A small image VQ-VAE, trained from scratch: encoder norm layernorm_no_bias.
Rows from block 3 of the decoder of a small image VQ-VAE, named by matrix and row number. Rows with one number belong to one channel. Each number is 128 + 32 x the weight over its row's rms, rounded and kept within 0 to 255. All counts start at 0. After the name is the row's rms in percent of the matrix's.
After each channel's rows are labels from the 100 images, of 14976, where the channel reaches its highest value: "patch colour" is the nearest of a few named colours to the mean colour under the peak; "peak at" is the part of the image that holds the peak. Only what is clearly more common there than usual is listed. The data: histories of elementary cellular automata, time running down. In brackets: how many of the 100, against the usual share in percent.
# convs0: first 3x3 conv (decoder.decb.0.1.convs.0.weight, 256x256x3x3, each kernel summed), inputs 128-255
# convs1: second 3x3 conv (decoder.decb.0.1.convs.1.weight, 256x256x3x3, transposed, each kernel summed), outputs 128-255

convs0.228 083 [100 137  79 149 127 144 110 207 123 119 138 117 128 141  95 166 122 117 135 104 113 156 149 163 169 162 149 104  77 117 163  72 109 121 142 129 114 105  76  87 170 137 123 124  88 145  74 164  97  86  70  51 148 117 190 143 128 144 113 146 124 167 132 110 115 144  92  84  82 102 151 109 111 136 105  96 164 126  99 107 231 147 163 126 114 136  94 136 123 184 161 104 184 141 181 151 147 102  68 108  95  57 139  68 134  84 115 100 158 144 180 135 146 174 122 138 128 200 101 127 163 116 113 162 144 165 112 176]
convs1.228 093 [174 139 113 104 149 121 141 186 136 154 128 165 141 129  56  86 166 169 143 137 131  97 113 126  81 105 175 106 156 126 128 176 130 125 161 108 110 122 102 191 112 136 169 144 141  96  99 156 141 120 151 185 149 140  81 119 135 142 166 107 134 118 113 134  68 147 162 178 139 143  87 177 109 144 165  94  92 199 123 141  73  85 144  97 180 132 171 196 142 159  94 156  83  98  39  94 120 122 147 135 114 154 103 191 129  80 114 148 133 134  93 115 119 165 105 129 127 128 128 165 116 141 112 126 125 147 155  84]
patch colour: black (73 vs 17.9)
peak at: top left (35 vs 11.1); top centre (34 vs 11.1)

convs0.19 104 [125 135 110 106 189 239 152 109  82 109 138 141 138 199 178 153  48 144  39  69 117  63 100 182 124  94  44 119  88 124 123 167 156 135 148 103 160 205 146  90 185 147 149 118 152 130 129 199 126 115 121 129 162 173 116 138 143 113 117 131 149 132 197 200 134 164 154 110 152 139 115 109 125 147 212  97 128 166 102 160 133 144 244 133 103 118 121 165 106 131  93 120 153  95 143 115 143 126 105 133 109 134 116 139 125 104 147 157 135 115 118 109 147 127 105 150 124 126 170  97 151 110 131  53 133 148 131 120]
convs1.19 088 [177 122 189 184 158  78 103  95 157 162 128 157 116  92 109 150 123 132 145  80 138  93 133 103 168 138 140 123 114 134 159  75 159 106  64 116  92 122  71 106  71 140 150 103 124  82 104  52 114 100 171 119 153  98 128  92 164 173 131 103  96 167 151 122 113 122 118 113 147 127 182 107  86 168 151  94  78 146 134  84 177 116  82 121 104 161 138 150 123 154 197 150 188 193 153 131  96 147  86  88 181 101 138 139 177 164  96 113  71 169 134 134 176 141 175  99 162 108 122 103 117 105 110 132 164 132 161 162]
patch colour: white (50 vs 5.8)
peak at: top left (42 vs 11.1); top centre (35 vs 11.1)

convs0.120 091 [125 171 160 175 100 145 136 155  80 119 132 142 141 129 182 191  80 133 117 109  58 123  80 145 167 101 170 110 130  80 174 109  86 114 163  68 126 132 103 127 165 128 167 159 130 141 139 112 178 147 133 126  98 102  36 128 110 129 103 108 114  84 111 114  57 105  73 137  73 154 157 124 119 133  47 122 104 128 124  86 188 170 166 197 139 177  81 134 179 155 100 123 164  88 100 138 110 101 117 111 123 110 161  90 121  99 101 115 167 119  79 162 120 163 127 118 116 155 135  92  93  45 112 127 108 165 103 139]
convs1.120 090 [146 147 190 127 251 126 101  67 122 135 181 118 124 112 126 130 154 127 167 139 139 156 170  65 140 147 131 106 199 133  94 198 139 124 140 176 134 172 119 143 147  95 108 127 119 102 143  71  80 130 113 136 124 105 152  62 141 146  77 107 109 164 173 104 139 155 127 143 150 123 113 118  89 121 160 133 134 188 105 170  91  59  98 133 120 106 127 119 122 101  98 166  11 115 131  80 125 158 102 119 132 115 110 115 134 177 126 101  60 146 130 126 154  41 110 103 138 145  77 141 218 170 110 106 121 140 127 138]
patch colour: white (37 vs 5.8)
peak at: top centre (38 vs 11.1)

convs0.190 089 [100 129 167 123 166 117 182 105  98 102 104 154 144 110 136 166 165 104 122  90  70  64 101 127 107 114 154 134 136 107  88 163  99  67 150 102  87 135 123 112 171 163 112 100 104 123  94 235 150 133 151 176 100 128 140 139  97 116 159 130 145 112 131 132  95 106 172  97 113 119  83  46 112 134 132 165  67 143 123 174 114 146 133 108 130 188 106 170 149 137 112  60 180 155 123  79  94 123  76 103  90 130  80 106 118 119 108 105 125 134 142 108 125 116  98 115  99 127 120  87 170  84 123  93 107  89  85 119]
convs1.190 096 [151 186 100 137 159  98 112  82 153 159 147 148 121 236  64 123  58 127 193 145 136 157 109 165 114 124 174 107  83 127 116  38 141 136 141 114 157  99 110 122  46 101 165 182 137 149 159  59 126 134 116 136 144 120 161 130 161 157 168 125 115 160 150 169 127 102  64 140 170 144 129 151 177  71 117 108 142 124 109 149 114 127 133 170 135 115 204 179 101  97 206 179 149  98 137 138 116 139 102  98 191  92 124 135 152 110 114 114 132 144  91 155 131 144 138 107 160 111  75 115 161 102 121  95 128 164 151 183]
patch colour: white (77 vs 5.8)
peak at: top centre (42 vs 11.1); top left (28 vs 11.1)

convs0.192 098 [107 137  43  77  94 193 106 127 133 104 102  62 136 198 179 211 113 127 137 115 111 115 136 171 145 132 127 140 104 148 168 119 122 127 118 106 108 152  80  77 121  88 151 184 142 132  60 138 180 149 129 103 150 132 159  90 142 159 146  82 149 102  97 135  87 169 135 141 128 142 119  88 155 143 136 133 152 133 125 122 209 165 231 137 151 134  74 152 197 255  77 115 217  87 106 118 108 120  72 106 151 109 118 123 134  54 106 140  99 125  89 141 139 150  88 140 114 138 128  88 107 114 111 142 111 193 114 193]
convs1.192 090 [128 129 174 190 125  87 156 123 103 126 112 165 119  73  79 134 124 146 145 102 128  91 109 136 106  90 121  74 182 107 146 151 126 130 100 199 102 169 132 144 102 128 108 153 119  68 158 126  99 136 148 135 105 129 137  92 129 157 159 114  69 169 143  87 123 126 108 101 144 134 152 102  68  99 140 101 128 174 105  99  81 147 102  62 168 141 158 154 103  60 199 113  80 145 105 131 123 177 155 124 116 180 151 132 136 171 121  72 131 131 144  97 189 118 132 126 129 125 146 162 177  68 119 149 129 146 131  73]
patch colour: black (38 vs 17.9)
peak at: top right (47 vs 11.1); top centre (35 vs 11.1)

convs0.42 115 [106 132 155 134 152 159  49 116 159 175  97  77 123 160 127  88 151 151 147 143 123 138  85  93 134 122 161 169 145 129 105 120 104 127 120 151 190 108 168 147 143 134 104 127 151 196 147 130 141  91 122 156 141  95 141 108 102  81 114 116 158 106 131  99 134 134 147 128 146 124  52 163 119 135  99 104 106 173  95 154  25  65 110 136 199 155 155 115 147 131  68 114  52  78 116 114 144 197 147 140 139 118 104 130 123 113 126 155 131 111  88 157  60  80 120  87 128 152 123  88 160 154  97 101 131 137 108  91]
convs1.42 133 [160 142 165 151 103 136 164 164 114  81 114 171 190 145 204 136 127  90 121 120 105 150 154 152 130 130 127 116 152 120 187 141 119 139 200 114 131 136 110 102  98 107 137 142 149 156 101 161 133 109 138 100  83 130 130 165 130 162 141 129  72 121  97 163  98  79  88 168 103 100 184  87 116 121 100 167 171 160 132 132 235 168 109 138  77  76 133 109 132  85 126 156 169 166 147 129 141 127 131 137 127 135 117 105 126 105 137 113 121 135 124  73 145 153  88 144 117 149 165 128 156  98 126 199 112 135 119 166]
patch colour: black (43 vs 17.9)
peak at: centre (80 vs 11.1)

convs0.1 137 [100 135  91 109 102 101  96 182 157 161 115 153 187 205 100  99 127 110  85 110 138 172 213 128 107  89  87  93 102 123  97 116 126 112 142 117  73 115 129 137  62 145 119  83 167 127 197 186  90  93 126 169 101 153 136 148 126 125 155 147 141 147 159 141 100 157 115 182 124 136 136 160 152 110 127 132 198 107  91 138 119 186 104  39 134  79 169 170 112 126 171  86  93 156 142  87 136 130 179 122  92 166 116 138 120 126 146 127 131 120 156 147  81 144 142 125 115 186 109 129 137 187 129 118 135 135 131 136]
convs1.1 130 [117 104 152 134  81 117 178 158 101 120 119 104 137 117 111 137 135 112 114 144 169 174 126 155  89 133 151  84 107 152 151 135 133 125 195  89  82  81  63 125  22 164 164 155 158 121 132 181 164 116  94 141  86 146  76 160 126 164 169 116 110 112 165  74  85 168 177 113 138  56 186 136 144 148 136 178 151 135 156 115 196 148 114  63 121 162 150 141 143 146 162 115 167 153 148 143 112 128 137 142 124 137 142  84 119 158 115 122 176 125 160  96 113 177  97 146 119 100 137 146 107  15 120 150 128 123 131 153]
patch colour: black (43 vs 17.9)
peak at: top right (35 vs 11.1); top left (34 vs 11.1)

convs0.174 107 [ 51 123 116 141 134 130 147 139  34  53  40 105 121  40 162 148 122 158 125 134 140 161 175 140 117  81 163 140 185 137  94 118 101 115 152 156 128  93 160  65 163 111 120 164 111 173 110 154  77  85 134 143 178  94 236 171 129 127 144 102 119 135 129 143 117 139  86  89 122 124 124 185 103 173 133 124  96 115 115 163 148  25  96 115 106 144 149  94  96 116 162 103 139 110 114 205 112 124 128 105 116  78  89 140 125  79 123 104 164 125 145 112 121 149 146  95 125 141 131 151 123  95 113 137 125 134 112 125]
convs1.174 120 [144 176  98  67 151 134 113 129 125 170 145 148 153 158  86 138 167 140 143 167 112 113 100 152 113 153 195 138 121 127 173 104 131 140 165  80 185 129 106 111 116 144 140 195 100 140  85 128 194 145 153 136 152 145 110 138 121 164 122 134 127  86 136 125 153 151 117 138 106 172 159 143 162 104 161 158 113 192 144 179  77 169 182 127 129 150  96 170 150 112 109  91  39 116  98  40 142  78  99 138 108  83 152 138 109  49 135 172 196 108 116 133 138 183  99 151 106 160 136  99  77 170 134 155 124 172 118 135]
patch colour: black (63 vs 17.9)
peak at: bottom left (32 vs 11.1)

convs0.197 109 [173 103  90 172 112 157 151 140  93  88  92  66  60 116 159 137 175 122  72  92 134 126 134 167 120 117  95 147 156 168 117 235 125 125  65 100 115 173 172  81 163 114 138  66  93  96  72 232 135 142  92  78 132 141 133 131 124 138 158 126 159 125 126 191 135 132 110 110 134 172 109 139 123 156 157 126 108 132 123 119 132 108 219 148 114  89 153 121 151 164 138  62 171 124 107  75 143 197  94 126  87 146 137 120 121 119 148 176 132 126 152  81  76 156  94 124 148 124 122  79 130 133 133  65 142  87 121 139]
convs1.197 105 [141 146 151 117 141 145 107 129 153 191 141 201 108 188  53 142 107 153 133 118 125 124 163 142  94 135 155  82  91  98 187 104 136 120 169 115  98 122 125 121  91 173 101 100 118  60 130  80 149  52 195  76 127 126 129 136 129 114 126 143 117 194 148 178 127 145 170 164 159 104 119 145 130 104 160 131 120 106 173 124 140 162 140 114  77 194 187 142 180 124 176 112 167 194 199 164 111 112 158 116 188 103 110 122 140 194 131 116 158 125 130 163 134 117 136 122 137 159 135  91  48 116 139 159 143 142 150 124]
patch colour: black (38 vs 17.9)
peak at: top centre (36 vs 11.1); top left (34 vs 11.1)

convs0.75 102 [110 185 117 135 142 185 158 149  92  80  89  98 135  96 110  84 144 152 132 137 145 170 119 134 167 164  97 147 141 143 198 170 128 139 127  61 166 143 116 148 129 124 199 124 149 143 136 173 203 134 127 145 112 125  98 141 127 166 110  99 150 122 144 146 115 145 117 110 119  95 125 143 109 151 100 117 113 123  93 123  72 149 212 121 172 135 164 173 118 151 114 126 178 111 149 122  87 132 136 124 147 156 162  32 117 141 100 150 135 137 148 141 103 114 116 138 119  89 197 101 132 141 123 120 106 164 110 167]
convs1.75 115 [170 190 143 151  85 117  66  87 137 177 100 147 130 138 162 128 144 112 167 133 131 109 105 148 131 105 154 111 119  95 128 112 139 146 106 153 171 151 121 141  72 140 113 195 117 161 133  65  48  88 116 175 111 124 135  98 124 103 108 137 147 106 189 174 106 169 106  96 162  98  89  99 146  74 100 110 109 108 145 162 207 176  80 137  77  90 117 121 154 131 148 163 202 222 165  91 128 146 151 121 140  84 105 174 123  91 120 127 116 127 143 124 151 144 172 121 125 146  98 123 151 197 128 157 115 127 127 103]
patch colour: black (48 vs 17.9)
peak at: top left (33 vs 11.1); top centre (28 vs 11.1)

convs0.234 119 [126 145  75 142 120 103 118 105  93 192   3 123  81 211 153 118  55 138 105 118  93 102  61 136 114  97  56  83  68 108 118 124 118 123 119  97 119 114 119 121 105 133 123 119 135 146 124 145 117  73 101  85 125 124 112 112 121 102 145 115 149 130 168 109  59 110 136 164 117 156  30  57 127 111 134 142 138  63 140 139 165 124 177 197 122 141 107 150  95 119 158 105 150 113  95  54 128 120 122 134 139 103 150 113 121 102 120 135 137 142 113 115 124 160  79 127 115 139 147 108 116  62 112 130 117 182 123 106]
convs1.234 112 [132  83 208 125 157 154 113 209 129  62 179 119 156  76 129 134 180 155 129  56 150 192 187  98 137 110 124 171 164 143 106 221 148 117 122 147 126 187 194 156 132 134 115  95 129 119 132 155 129 159 149 103 154 116 107 157 145 130  87 123 121 116 163 131 121 125 163 148 152 124 137 149  78 128 132  67 111 161 120  98  67  86 147  98 174 114 150 112 192 146  49 121  81 132 160 218 126 184 155 125 130 179 119 145 149 162 129 159 116 148 142 141 100  85 140 130 143 185 159 117 146 164 119 133 136 154 151 137]
patch colour: white (52 vs 5.8)
peak at: top right (44 vs 11.1)